{
  "model": "image classifier",
  "translate": 0.12,
  "targets": ["pattern colour"],
  "num_classes": 12,
  "patch_size": [4, 4],
  "conv_stem": false,
  "kernel_size": 7,
  "beta1": 0.95,
  "epochs": 52.5
}
Rows from block 5 of a small image classifier, named by matrix and row number. Rows with one number belong to one neuron. Each number is 50 + 15 x the weight over its row's rms, rounded and kept within 0 to 99. All counts start at 0.
After each neuron's rows are labels from the 100 images, of 14848, where the neuron reaches its highest value: "responds to" is what is common among them. Only what is clearly more common there than usual is listed. The data: procedural textures in two colours, tilted and lit. In brackets: how many of the 100.
# fc1: MLP up (model.blocks.5.mlp.fc1.weight, 768x384), inputs 308-383
# fc2: MLP down (model.blocks.5.mlp.fc2.weight, 384x768, transposed), outputs 308-383

fc1.598:62 62 43 43 39 71 50 26 57 55 33 23 38 37 59 42 45 35 22 24 59 15 70 43 40 42 36 53 41 57 48 42 78 69 58 40 49 61 42 29 15 31 51 35 43 77 45 75 58 36 60 34 60 53 64 36 55 38 47 54 44 52 44 24 66 53 42 31 49 51 54 39 38 43 55 65
fc2.598:54 70 91 76 52 39 49 73 28 53 46 63 63 52 50 65 34 58 66 44 31 54 34 45 48 39 37 69 68 42 47 80 46 52 53 29 72 39 48 31 57 74 38 63 51 42 66 51 55 41 51 45 53 70 35 49 49 56 61 72 49 42 75 46 53 54 65 64 34 35 51 35 37 73 65 58
responds to: green (59); ground colour: green (59); black (54); pattern colour: black (53)

fc1.700:21 51 38 57 50 61 85 69 53 35 68 56 61 37 52 49 68 48 35 27 54 35 63 50 36 55 37 48 57 16 30 62 61 80 61 49 75 59 51 64 51 26 42 63 46 56 55 43 46 33 36 51 65 46 88 42 70 19 26 51 84 56 47 60 11 56 31 52 53 50 54 51 50 24 51 54
fc2.700:67 96 57 33 81 48 74 71 78 45 41 57 66 32 49 56 67 55 25 40 24 40 34 73 51 49 43 47 37 58 31 60 37 42 33 64 30 59 41 56 51 55 56 39 52 35 35 79 34 50 85 68 28 49 53 67 44 36 65 46 45 45 63 57 32 47 60 37 25 65 46 50 63 27 66 51
responds to: white (46); pattern colour: white (44); ground colour: brown (34)

fc1.324:11 54 38 54 48 35 66 38 36 54 66 38 47 56 60 29 74 42 46 69 49 42 53 37 27 34 49 33 36 32 45 44 67 61 67 65 82 44 47 72 31 00 57 89 49 34 54 61 60 38 23 54 38 48 50 26 46 42 65 60 60 51 44 64 56 63 52 63 83 38 41 44 17 51 44 79
fc2.324:58 39 36 44 57 41 50 63 53 46 67 42 59 32 53 56 54 20 42 66 88 50 61 39 00 89 54 63 26 36 83 14 56 43 38 77 43 61 62 69 29 62 63 37 65 79 59 39 33 49 53 44 62 58 41 44 59 34 35 49 62 51 31 49 58 33 33 44 63 46 41 65 51 50 42 56
responds to: white (81); black (68); pattern colour: white (63); ground colour: black (50)

fc1.714:64 32 43 54 69 63 61 29 71 37 64 40 45 26 62 52 56 65 52 42 35 47 70 83 44 62 27 34 46 29 32 40 68 63 37 37 44 59 32 46 34 37 44 35 38 68 55 45 28 47 56 74 48 49 62 47 45 51 60 40 27 57 43 40 48 43 82 38 51 51 75 53 34 61 35 34
fc2.714:58 60 64 53 91 30 51 61 31 61 54 70 20 44 56 63 31 38 34 65 40 28 50 61 71 38 48 69 40 46 42 51 47 59 53 26 74 40 61 86 31 68 00 48 66 51 60 49 58 43 45 53 60 47 35 39 61 56 49 63 50 33 25 50 43 51 67 63 39 60 58 49 60 50 43 49
responds to: purple (83); pattern colour: purple (83); teal (53); ground colour: teal (53)

fc1.94:38 28 25 39 50 39 76 65 13 40 31 18 55 45 60 58 34 46 42 39 44 32 48 55 81 45 48 55 59 46 41 40 43 29 31 37 64 77 70 50 50 40 62 61 47 45 63 39 72 42 30 48 36 46 59 59 53 45 19 53 56 57 45 47 18 40 35 53 60 68 44 35 56 22 45 52
fc2.94:45 23 29 50 44 24 26 57 40 63 52 24 81 40 52 55 06 37 59 61 64 56 59 29 59 57 52 66 52 40 58 12 60 49 54 65 30 73 40 38 43 26 41 52 61 64 43 65 48 34 27 44 53 49 49 48 48 60 78 59 67 56 69 55 61 40 03 63 66 50 51 53 21 51 70 48
responds to: white (62); pattern colour: white (58); red (35); ground colour: red (35)

fc1.423:45 31 33 46 56 51 63 46 71 09 61 27 82 49 47 62 78 32 47 43 55 64 11 45 65 61 36 56 67 30 47 50 66 47 56 47 57 56 37 49 57 35 55 65 60 69 37 53 49 51 34 68 30 59 46 63 42 35 47 56 68 41 38 72 55 44 41 79 46 66 44 62 37 43 59 27
fc2.423:53 71 61 69 72 67 49 59 29 52 68 54 44 36 54 17 80 47 60 75 74 34 55 33 76 45 35 74 57 76 70 63 43 32 04 43 62 33 63 58 48 45 61 49 43 40 50 56 46 62 72 57 70 67 37 26 58 56 27 40 48 31 61 55 23 25 53 53 48 23 48 55 40 35 77 51
responds to: green (70); pattern colour: green (69); blue (42); ground colour: blue (42)

fc1.171:51 80 51 52 54 78 56 60 53 76 65 31 48 31 57 65 56 54 43 44 45 42 75 49 58 37 50 42 66 54 37 73 41 28 55 54 73 53 32 49 29 45 64 12 51 49 68 57 29 47 36 56 75 56 46 70 43 45 49 76 24 39 42 64 42 60 25 42 36 44 33 37 43 58 66 34
fc2.171:63 46 47 46 37 56 59 45 52 57 45 24 78 60 37 51 23 49 58 50 55 61 38 44 38 72 54 62 29 36 45 49 71 61 78 65 41 37 41 74 56 63 45 38 70 57 55 58 29 50 47 47 42 32 79 59 61 60 51 50 49 49 54 53 77 47 38 33 55 52 36 44 99 62 59 48
responds to: yellow (38); pattern colour: yellow (38); black (37); ground colour: black (37)

fc1.141:60 75 48 55 69 67 81 45 53 42 59 60 62 50 62 25 13 56 54 57 55 39 55 38 67 59 45 42 38 62 44 66 56 55 50 39 59 65 64 56 70 56 34 45 60 49 51 72 44 43 40 27 39 48 43 41 41 56 20 82 31 59 46 59 51 51 62 64 41 61 67 78 46 43 68 41
fc2.141:33 36 58 49 69 78 51 25 51 23 45 72 54 48 40 76 28 49 66 28 54 68 52 40 48 46 54 45 23 65 65 40 40 39 61 54 39 42 43 32 33 56 51 48 39 59 67 58 34 68 40 58 32 69 98 44 43 57 62 41 32 53 69 43 78 31 44 46 53 59 25 30 60 48 46 64
responds to: grey (97); blue (67); pattern colour: grey (58); ground colour: grey (39)

fc1.125:39 53 38 55 49 58 64 17 66 24 58 49 50 76 85 67 25 41 29 35 47 50 40 35 45 42 47 51 60 32 44 58 75 37 55 61 65 72 58 72 47 56 50 40 51 49 54 31 36 46 47 57 60 31 85 36 49 32 09 71 58 42 52 42 47 42 51 69 49 44 56 57 47 49 45 48
fc2.125:26 69 69 41 62 55 43 58 05 44 65 96 48 40 47 51 68 49 47 51 48 46 52 59 26 69 45 36 51 41 45 52 71 52 38 45 46 48 61 73 45 46 53 22 41 53 32 31 10 43 40 38 35 44 76 34 31 43 58 77 39 53 61 66 49 60 43 51 48 55 46 44 39 37 48 40
responds to: yellow (40)

fc1.476:60 54 81 28 27 43 58 62 35 28 15 50 55 42 58 46 48 44 66 46 55 67 56 53 40 48 56 79 39 38 48 32 67 59 35 52 40 43 29 42 57 44 79 63 41 41 42 31 61 45 55 58 28 41 63 44 58 30 47 27 48 42 43 79 67 37 49 21 73 44 74 41 51 56 56 23
fc2.476:52 58 42 44 48 46 37 47 32 33 57 42 43 34 48 18 60 43 32 42 52 51 60 50 56 49 49 38 37 66 55 49 80 52 54 43 53 47 35 81 44 39 51 45 35 66 38 43 39 64 52 73 57 50 87 58 61 64 63 33 53 60 54 66 47 50 43 57 25 82 49 45 47 41 59 47
responds to: grey (44); pattern colour: grey (44); brown (36); pattern colour: brown (35)

fc1.570:48 57 47 48 65 57 58 55 68 54 50 43 64 23 47 75 46 47 30 48 46 41 34 59 40 59 48 73 55 62 59 73 50 73 39 41 56 36 60 40 67 63 61 34 50 63 63 24 39 41 86 50 63 39 58 63 39 55 44 43 74 59 23 71 53 44 49 53 62 57 40 41 41 54 71 58
fc2.570:41 40 37 64 46 24 60 66 66 44 49 30 76 56 52 56 62 36 47 64 48 36 30 35 62 34 45 61 62 26 39 47 49 80 37 58 12 37 54 46 59 65 73 42 56 31 42 64 64 36 63 26 58 31 42 47 70 55 56 63 36 41 42 16 66 52 19 80 45 32 48 49 51 56 50 54
responds to: brown (98); pattern colour: brown (90); grey (36); ground colour: grey (33)

fc1.64:27 69 55 43 51 58 36 57 38 28 42 45 37 51 75 65 58 42 60 32 24 57 23 42 72 56 44 49 76 33 15 67 81 23 50 53 66 38 66 70 48 30 47 40 54 50 46 20 55 43 63 65 58 42 63 93 48 30 50 54 47 33 55 69 27 44 47 70 58 63 60 41 40 46 75 28
fc2.64:52 74 44 56 51 59 53 61 36 58 56 73 03 42 43 47 39 45 48 66 60 23 47 56 95 29 53 63 51 45 64 57 64 44 16 47 64 22 51 80 48 64 44 22 46 41 68 43 65 87 47 66 46 62 41 37 39 43 73 26 74 40 42 67 45 47 57 59 15 31 51 32 44 23 58 52
responds to: green (71); pattern colour: green (70); red (38); ground colour: red (37)

fc1.651:58 50 49 73 58 58 93 31 46 18 41 60 41 38 37 43 31 32 38 48 25 47 51 29 41 49 50 46 47 37 50 64 83 50 30 23 61 62 52 71 42 56 28 69 48 99 43 53 52 29 46 55 36 36 69 67 75 48 47 73 68 51 06 60 59 56 08 47 52 43 45 44 32 16 38 48
fc2.651:50 73 60 46 29 52 55 46 38 63 44 38 58 67 61 34 60 66 53 24 48 47 22 48 54 50 72 52 68 48 47 52 65 36 39 43 29 80 75 57 74 59 31 80 43 13 69 35 40 27 72 52 57 33 79 40 50 71 22 44 42 68 58 35 25 40 56 44 80 54 53 69 43 65 30 74
responds to: brown (51); black (46); pattern colour: brown (44); pink (38)

fc1.390:50 60 44 28 42 88 38 55 40 39 66 29 34 55 43 56 47 53 37 28 51 31 10 22 39 60 34 25 64 46 36 43 50 52 36 79 65 53 49 53 25 53 58 24 45 55 56 64 22 37 64 54 30 43 57 63 61 34 44 43 38 66 38 38 37 48 37 80 06 44 77 63 39 44 57 33
fc2.390:42 60 42 42 49 67 45 40 58 50 48 57 56 81 72 44 58 45 21 50 47 30 65 57 65 62 44 36 52 58 29 52 38 31 41 60 85 24 36 71 42 70 53 51 59 36 34 45 30 52 56 34 70 38 59 24 62 64 47 70 48 54 54 64 37 64 47 49 30 84 73 52 47 31 67 49
responds to: purple (45); pattern colour: purple (42); pattern colour: brown (26)

fc1.613:49 72 44 34 53 63 49 50 42 49 86 23 60 54 56 44 47 73 76 43 54 29 47 47 63 44 22 38 31 48 49 65 47 57 45 60 63 71 51 60 44 42 38 44 51 63 46 49 48 55 25 73 74 51 93 43 51 20 10 39 51 44 32 49 62 53 30 66 53 39 57 31 67 28 67 44
fc2.613:53 74 72 43 64 53 31 61 39 78 70 69 53 37 55 60 42 53 60 62 53 64 24 56 42 49 52 58 46 52 67 50 62 66 21 26 75 31 62 84 36 61 29 58 40 46 41 68 30 70 37 57 61 54 45 48 68 39 42 38 33 38 52 30 64 51 53 45 50 54 48 63 74 57 38 53
responds to: yellow (64); pattern colour: yellow (61); white (48); ground colour: white (48)

fc1.317:29 44 57 35 59 55 55 50 50 20 68 54 63 47 64 75 31 75 36 37 53 46 28 40 66 48 40 45 79 68 19 53 40 43 43 39 67 40 41 70 53 71 52 28 64 61 58 44 35 44 55 41 42 69 54 69 71 61 54 39 54 65 31 56 43 55 54 50 50 44 50 81 30 71 66 18
fc2.317:70 43 32 46 54 31 53 63 48 65 32 51 62 47 63 43 49 62 42 62 50 40 75 55 40 59 86 53 70 44 68 51 61 96 29 59 29 55 57 44 63 38 52 60 51 54 57 44 53 54 41 41 73 35 48 38 26 16 00 53 60 51 49 42 39 48 60 50 71 41 57 60 69 50 39 43
responds to: black (81); brown (77); ground colour: black (67); pattern colour: brown (60)

fc1.62:45 37 32 61 74 57 41 48 68 71 50 58 34 69 74 60 52 53 59 47 21 25 35 39 45 43 70 36 37 20 56 61 84 58 54 28 63 57 47 45 48 33 32 12 95 44 49 38 60 60 55 45 69 48 77 63 33 27 22 48 60 86 48 31 53 47 51 82 42 58 39 61 54 67 28 41
fc2.62:60 46 28 68 38 33 48 54 49 49 51 81 54 80 45 56 51 52 56 38 59 50 17 39 40 59 50 33 29 54 63 40 39 39 58 51 60 74 55 23 83 30 58 59 46 53 54 75 62 46 37 52 50 68 54 81 65 52 58 32 29 66 47 69 85 33 62 38 59 60 48 52 24 17 43 56
responds to: purple (51); green (43); pattern colour: purple (41); ground colour: green (34)

fc1.326:42 80 37 59 73 47 47 38 56 24 61 42 50 41 63 66 42 43 53 52 44 65 30 42 51 01 23 60 61 38 42 61 67 23 48 53 38 62 56 44 65 76 31 72 68 59 46 53 27 57 49 70 23 36 68 63 38 43 47 54 59 21 54 56 39 53 26 48 42 58 41 35 63 32 56 43
fc2.326:63 27 24 56 50 39 57 60 40 71 56 69 37 73 56 34 42 48 44 58 48 45 47 78 39 43 49 36 33 64 25 48 67 68 66 54 97 44 48 45 43 55 18 58 43 33 49 53 62 66 64 76 64 58 38 64 47 18 56 50 60 52 38 66 28 78 99 71 43 62 66 37 51 26 32 52
responds to: purple (59); pattern colour: purple (57); white (55); ground colour: white (53)

fc1.603:38 57 33 64 23 67 64 56 25 48 46 48 33 51 65 51 66 72 44 42 21 51 35 23 36 31 40 42 49 25 40 69 62 31 52 31 48 59 67 66 20 38 43 43 32 30 72 72 25 42 42 38 42 37 54 46 56 42 19 57 52 70 41 67 44 60 42 60 49 60 82 28 30 28 49 45
fc2.603:00 67 57 42 68 47 39 42 53 61 40 39 71 30 56 40 42 42 63 31 28 52 56 56 34 68 35 55 47 44 29 19 49 58 60 40 44 65 48 57 55 49 35 32 49 69 38 49 44 42 34 45 51 26 58 42 40 73 38 73 62 59 77 21 51 67 48 69 68 74 48 64 54 70 48 35
responds to: white (90); pattern colour: white (82); pink (58); ground colour: pink (58)

fc1.479:47 22 41 55 46 63 51 43 20 83 58 23 42 52 49 73 33 26 61 29 37 41 26 35 36 41 35 46 59 45 48 27 83 29 55 46 51 56 54 69 61 62 57 59 35 51 51 50 33 62 31 62 44 55 51 67 58 46 42 70 53 35 34 53 58 57 31 67 40 50 56 13 67 13 58 46
fc2.479:50 52 53 38 29 68 40 59 83 44 66 60 25 26 32 53 51 47 55 24 68 52 69 41 52 41 41 42 58 72 56 22 88 49 38 58 10 71 55 85 41 60 71 37 29 39 46 39 51 43 55 53 33 48 70 54 63 43 34 44 14 55 57 48 44 31 39 37 59 34 55 76 47 39 46 46
responds to: white (76); pattern colour: white (62); ground colour: red (26)

fc1.86:53 44 41 28 47 36 85 55 34 25 71 59 34 52 60 71 33 45 59 51 23 46 57 23 49 39 38 63 68 49 48 43 60 40 41 40 32 51 43 51 54 20 40 49 48 56 48 20 57 53 30 54 22 58 49 42 51 53 30 36 58 47 42 75 46 50 60 47 27 45 88 39 59 31 47 38
fc2.86:55 61 40 54 37 37 69 58 43 54 49 55 47 79 75 48 82 58 32 31 46 23 60 55 66 32 41 18 30 47 39 56 51 51 42 52 35 47 29 56 38 71 66 38 47 44 38 39 51 42 50 48 64 30 99 42 39 39 49 45 49 39 50 39 38 81 46 59 45 83 57 48 63 22 43 40
responds to: brown (62); pattern colour: brown (57); yellow (42); ground colour: yellow (42)

fc1.588:27 30 36 56 67 65 31 45 38 46 75 48 57 49 53 50 53 51 12 42 73 63 53 40 39 40 69 42 57 56 51 16 52 73 48 73 80 49 42 46 45 99 68 83 57 53 48 67 28 71 46 55 64 52 73 19 51 51 47 56 70 47 52 34 64 43 69 62 51 45 28 74 18 61 41 74
fc2.588:41 53 43 67 30 36 51 54 62 37 56 45 44 56 52 66 74 42 47 45 62 45 38 34 54 35 26 61 23 18 49 51 83 43 42 77 14 43 47 25 36 80 58 56 68 52 56 48 58 41 46 45 56 59 82 58 55 41 70 28 63 43 52 56 84 47 29 56 24 52 25 32 77 34 51 70
responds to: yellow (66); ground colour: yellow (60); blue (53); pattern colour: blue (47)

fc1.276:51 61 64 72 52 68 58 51 34 65 52 28 33 23 68 68 51 42 44 15 53 52 47 43 55 49 32 52 39 41 32 58 70 48 55 51 80 43 62 56 35 47 54 59 78 67 59 49 57 32 53 43 84 38 70 60 70 22 30 50 59 71 25 54 65 46 40 57 28 49 37 41 60 24 57 42
fc2.276:49 37 43 48 57 63 49 34 55 49 71 37 52 54 75 40 40 27 59 48 51 66 40 49 34 24 50 68 34 46 58 35 73 52 66 68 25 29 44 55 25 53 34 54 54 36 25 59 15 24 58 52 34 58 55 59 64 42 59 48 71 43 68 72 45 59 31 49 56 49 61 33 64 70 42 45
responds to: pink (53); pattern colour: pink (53); red (37); ground colour: red (36)

fc1.462:49 45 47 19 43 21 24 36 38 41 30 61 54 49 50 54 72 62 57 43 27 63 43 33 29 30 45 88 65 48 49 41 67 56 62 55 46 46 34 35 63 66 23 18 44 34 43 32 24 51 48 74 37 49 52 60 76 55 49 57 38 52 39 52 48 61 19 29 46 46 61 57 56 38 68 58
fc2.462:58 55 47 65 50 60 52 31 32 56 45 60 24 46 57 18 51 80 73 55 46 58 44 43 23 80 39 42 47 45 47 51 62 52 67 45 46 53 73 67 63 37 36 65 62 65 74 43 32 49 40 70 51 71 58 40 47 55 72 42 46 42 57 47 58 56 73 54 34 65 62 47 49 13 68 55
responds to: green (36); ground colour: red (30); pattern colour: grey (29); ground colour: green (28)

fc1.303:52 51 32 41 73 57 30 30 77 41 62 43 51 38 62 46 51 49 30 53 65 42 76 51 74 47 45 43 68 43 68 26 66 33 53 68 46 37 49 42 59 46 16 52 90 31 34 61 19 44 24 43 61 54 42 83 78 21 52 54 39 69 45 49 45 47 40 36 77 45 40 60 57 18 42 34
fc2.303:39 15 58 30 55 53 46 46 45 27 56 30 52 29 48 33 41 53 62 68 37 47 83 49 33 42 63 54 51 60 61 37 49 60 45 66 06 51 58 61 59 26 68 42 57 50 31 51 41 60 59 53 53 30 47 26 47 84 31 80 30 68 59 44 56 51 36 67 75 63 41 68 25 61 66 33
responds to: grey (84); pattern colour: grey (78); ground colour: brown (33); ground colour: red (32)

fc1.621:26 90 77 63 45 40 57 43 45 29 52 34 45 36 92 64 60 26 62 49 52 63 57 55 54 62 36 51 66 48 39 75 64 35 55 39 70 54 54 45 37 43 40 39 62 50 52 40 87 69 56 63 68 78 52 39 26 35 32 35 50 48 49 40 38 46 29 67 54 59 47 46 51 31 63 42
fc2.621:51 70 40 32 66 47 17 31 46 57 46 55 51 41 57 54 73 53 32 38 29 22 85 67 58 51 35 30 37 31 49 45 63 47 42 53 38 36 56 56 55 39 38 47 71 31 62 56 78 53 34 56 46 25 76 55 62 59 62 50 61 22 41 47 31 56 60 54 76 79 44 51 55 24 25 37
responds to: brown (52); pattern colour: brown (52); grey (42); pattern colour: grey (42)

fc1.463:53 46 48 30 65 22 72 54 58 40 33 62 66 53 73 66 38 76 71 66 57 50 54 62 33 18 46 46 52 40 79 44 49 25 66 72 24 63 69 67 48 55 39 35 53 67 52 36 55 45 63 68 38 55 51 72 45 58 00 47 67 57 36 40 54 34 69 70 56 54 78 75 35 49 70 48
fc2.463:71 54 26 72 66 42 60 55 34 59 66 57 21 59 83 34 44 29 27 75 57 52 30 67 43 39 34 54 43 46 30 62 73 62 66 43 60 27 48 82 42 55 49 53 58 47 47 58 37 43 62 50 63 52 46 47 65 27 84 51 73 42 55 62 43 60 66 57 13 41 55 63 42 39 56 50
responds to: brown (37); pattern colour: brown (31)

fc1.619:53 62 61 49 85 47 62 41 36 36 28 46 36 36 45 55 49 56 46 43 56 51 72 42 62 56 37 65 49 71 38 54 81 64 47 31 53 67 48 42 27 39 35 36 54 42 49 25 54 69 79 78 63 50 52 45 23 40 50 56 39 69 25 50 41 58 57 63 47 58 40 50 40 58 81 34
fc2.619:53 48 54 56 54 51 41 46 61 34 56 61 46 61 51 44 66 34 52 56 49 69 44 56 43 45 42 18 22 63 34 16 43 69 76 61 63 72 45 41 56 54 33 40 44 88 40 19 37 27 17 72 31 46 65 50 52 32 68 38 30 74 53 42 59 66 39 42 30 60 37 52 25 57 24 53
responds to: green (77); pattern colour: green (75); teal (49); ground colour: teal (49)

fc1.292:30 88 77 54 53 44 72 59 75 63 58 54 68 51 74 79 34 57 43 58 43 45 35 60 65 69 15 13 46 74 43 48 40 40 38 45 60 43 56 45 59 51 53 40 51 76 54 57 69 54 67 47 43 45 56 25 23 46 41 36 52 58 25 80 40 49 52 48 46 57 66 44 70 32 38 45
fc2.292:44 42 30 29 41 69 60 45 32 37 49 63 34 37 55 58 47 61 59 20 52 79 74 56 50 28 71 52 42 89 73 46 47 37 60 48 50 60 27 42 33 59 50 52 16 53 36 51 37 70 39 77 31 32 70 28 35 77 51 43 57 39 61 39 50 32 14 41 62 70 53 47 61 63 38 75
responds to: grey (64); pattern colour: grey (55); ground colour: blue (30)

fc1.308:24 39 49 42 79 59 47 61 69 74 39 51 51 38 53 41 35 36 35 35 32 28 36 34 35 43 29 33 77 61 36 51 63 27 55 55 62 63 43 86 33 50 63 17 76 78 55 67 25 39 48 34 48 40 40 52 47 47 49 75 36 77 31 64 69 56 64 68 65 50 40 47 49 36 43 53
fc2.308:27 58 55 47 15 51 80 22 39 47 56 25 80 57 35 64 38 41 41 48 42 65 34 43 64 40 28 38 52 17 24 48 71 52 99 54 48 44 24 38 48 69 50 40 65 70 36 46 39 32 28 43 28 11 74 73 57 84 86 51 40 40 54 58 53 65 65 43 53 82 39 51 56 74 35 55
responds to: yellow (57); pattern colour: yellow (57); orange (42); ground colour: orange (42)

fc1.664:41 72 37 35 53 50 68 53 55 60 53 39 49 55 49 64 19 34 21 19 11 24 62 22 64 49 51 59 58 51 26 64 76 39 55 58 99 69 28 32 43 60 52 52 64 84 56 70 71 22 43 62 78 28 82 53 63 30 47 64 75 64 41 66 60 59 53 22 61 72 31 43 48 07 67 50
fc2.664:69 58 56 26 51 62 53 58 64 23 32 88 34 32 48 28 65 34 47 62 41 46 50 59 62 36 45 25 54 43 42 64 57 49 47 66 72 51 51 67 73 47 28 45 52 56 45 41 56 57 72 58 54 44 50 60 57 36 20 42 49 56 30 50 68 45 40 46 01 64 53 67 48 26 31 53
responds to: brown (49); black (48); red (46); pink (45)

fc1.669:43 61 53 38 71 72 85 55 43 52 16 29 22 50 59 78 32 21 38 56 47 44 38 77 75 43 71 54 65 38 46 47 70 38 42 59 55 76 40 58 35 54 67 58 55 71 42 71 39 41 59 81 38 49 60 69 42 22 24 77 52 42 19 34 58 59 52 66 53 52 41 50 66 64 39 41
fc2.669:54 31 04 36 52 62 88 54 46 52 76 19 32 77 56 62 17 26 49 48 61 49 63 61 52 48 35 59 76 27 40 45 56 68 46 42 29 63 56 58 52 52 44 65 61 44 54 24 13 53 40 62 41 50 56 73 49 45 44 41 49 68 55 20 79 50 63 49 58 50 39 60 52 24 71 10
responds to: pink (56); pattern colour: pink (55); grey (47); ground colour: grey (41)

fc1.727:48 53 40 49 60 35 57 52 45 54 69 52 54 48 79 63 49 44 41 60 44 43 48 67 27 29 24 18 56 26 53 67 71 45 37 62 60 52 63 31 30 56 32 48 60 39 50 46 24 53 46 69 61 47 53 69 37 45 39 64 74 75 41 68 39 45 39 84 46 55 70 35 77 37 30 54
fc2.727:27 39 73 43 48 44 70 44 47 42 31 47 48 31 49 32 59 40 63 55 41 49 52 55 46 30 22 30 64 50 46 58 68 67 58 39 44 51 41 45 42 39 37 35 44 65 31 55 31 54 42 54 45 43 82 49 52 63 80 41 61 41 58 41 61 62 30 89 19 63 47 60 53 43 52 50
responds to: pink (80); pattern colour: pink (80); ground colour: yellow (28)

fc1.137:50 40 41 05 54 39 41 38 61 29 45 62 57 41 34 59 41 25 68 42 42 61 38 27 41 40 17 47 57 58 41 58 66 37 48 52 51 76 42 45 46 48 34 83 52 57 48 50 30 34 40 41 15 57 45 35 65 35 25 72 56 31 53 64 51 38 48 43 53 38 67 71 48 23 54 41
fc2.137:46 52 49 49 25 60 63 30 48 48 47 63 40 47 62 23 45 45 52 33 81 59 69 34 35 72 72 37 49 57 61 65 90 46 57 62 62 39 28 65 31 52 48 71 26 80 53 53 49 59 54 52 56 53 91 42 32 33 21 35 43 59 77 56 52 57 48 31 43 50 41 38 40 59 27 81
responds to: purple (53); pattern colour: purple (51); ground colour: red (31)

fc1.443:73 44 62 38 24 74 63 53 61 27 76 50 59 67 65 28 37 48 63 53 33 63 57 50 57 54 27 46 70 51 57 28 55 67 54 57 48 69 52 39 50 50 11 61 38 26 48 46 30 44 42 32 22 61 43 45 82 33 18 60 49 87 45 54 44 52 48 65 35 43 48 51 16 62 44 50
fc2.443:34 58 27 58 59 92 52 51 56 55 63 67 31 63 53 62 43 67 51 26 44 55 46 46 54 62 42 33 41 23 38 49 63 20 53 14 42 53 54 64 38 56 49 49 64 39 76 46 26 39 54 61 36 71 99 69 45 68 44 54 58 31 31 89 47 52 59 47 41 72 27 62 42 21 63 44
responds to: grey (69); pattern colour: grey (64); red (53); ground colour: red (53)

fc1.482:54 54 75 32 64 49 37 26 43 41 37 37 53 54 52 65 53 46 52 56 60 28 65 54 36 41 40 39 56 28 33 65 59 29 47 58 53 49 44 29 37 66 32 58 54 50 54 67 50 43 50 57 61 53 37 58 40 53 57 55 54 38 57 62 36 48 63 28 43 51 52 54 14 44 57 65
fc2.482:65 54 44 50 56 46 51 59 44 49 25 40 56 41 85 56 60 48 59 55 62 43 50 54 25 89 67 60 34 37 74 35 52 55 33 66 33 53 82 15 46 38 60 61 58 45 53 49 40 16 44 38 61 41 62 36 59 38 11 52 55 48 43 56 62 40 45 48 87 49 64 29 63 67 36 51
responds to: white (100); pattern colour: white (100); blue (49); ground colour: blue (49)

fc1.594:56 25 33 40 74 60 53 62 59 40 42 49 53 36 61 62 39 70 44 42 40 37 68 22 49 39 54 28 61 53 23 44 54 56 34 37 53 75 41 58 56 30 53 74 48 67 63 80 62 36 24 43 51 66 52 35 63 31 39 28 33 59 69 43 48 66 44 62 40 53 26 53 50 58 60 70
fc2.594:60 49 59 54 16 30 30 40 44 60 42 47 81 51 41 49 62 47 54 58 46 30 44 29 48 57 48 71 36 48 50 47 36 18 63 84 47 36 37 50 39 77 44 46 72 65 63 88 46 54 21 48 55 62 62 33 38 72 87 49 57 57 58 30 63 61 41 67 40 66 52 50 77 46 49 57
responds to: green (50); ground colour: green (48); purple (44); pattern colour: purple (43)

fc1.116:58 61 62 59 52 55 49 33 33 78 48 49 36 52 49 23 39 42 58 40 37 58 46 51 47 47 56 40 66 57 72 24 78 37 41 66 69 58 71 32 47 52 65 43 56 53 48 76 52 49 64 53 62 56 65 45 51 49 39 63 63 87 39 61 28 47 70 67 48 49 54 42 32 50 45 44
fc2.116:42 43 51 40 65 35 49 52 41 34 55 47 22 46 26 47 38 59 48 44 20 36 40 57 48 30 55 41 59 55 48 09 47 39 93 45 58 37 60 49 42 27 33 55 48 58 63 45 64 48 56 74 49 47 29 66 45 44 55 67 46 54 28 32 43 47 62 53 40 67 70 55 36 42 77 37
responds to: grey (42); white (39); ground colour: white (35); pattern colour: pink (32)

fc1.46:66 97 29 63 43 67 63 66 50 39 29 25 68 40 57 66 00 49 43 34 46 45 37 47 60 32 45 80 54 53 39 63 42 45 47 26 56 25 29 54 40 41 77 30 54 74 38 45 78 17 44 32 39 50 55 47 36 32 50 76 57 36 34 44 51 52 32 38 61 48 59 20 71 51 29 41
fc2.46:57 60 60 72 54 25 51 89 42 51 64 60 34 37 59 65 55 34 34 83 64 27 52 39 40 40 39 55 44 29 65 67 53 48 20 41 38 51 61 35 51 71 60 37 81 51 62 60 43 56 80 27 62 50 38 37 53 45 53 57 77 48 32 79 41 43 46 83 31 34 45 61 74 13 71 41
responds to: white (64); pattern colour: white (61)

fc1.213:37 48 22 46 61 55 50 34 59 35 53 09 41 36 91 60 37 38 42 31 46 63 86 28 67 31 64 58 65 38 32 48 57 32 37 46 57 37 47 70 72 44 57 51 68 51 71 64 50 40 60 76 40 23 93 42 45 32 27 67 52 53 34 32 72 35 41 39 78 46 61 71 41 36 60 39
fc2.213:29 49 86 55 83 24 72 10 59 65 48 51 43 15 51 58 81 21 62 37 49 34 28 46 41 26 37 64 42 58 49 50 60 54 35 39 50 63 49 76 45 68 31 48 55 43 55 24 40 63 39 58 67 60 43 54 60 41 73 45 40 70 56 33 60 47 68 63 38 50 66 57 69 42 56 60
responds to: purple (53); white (46); ground colour: white (43); pattern colour: purple (40)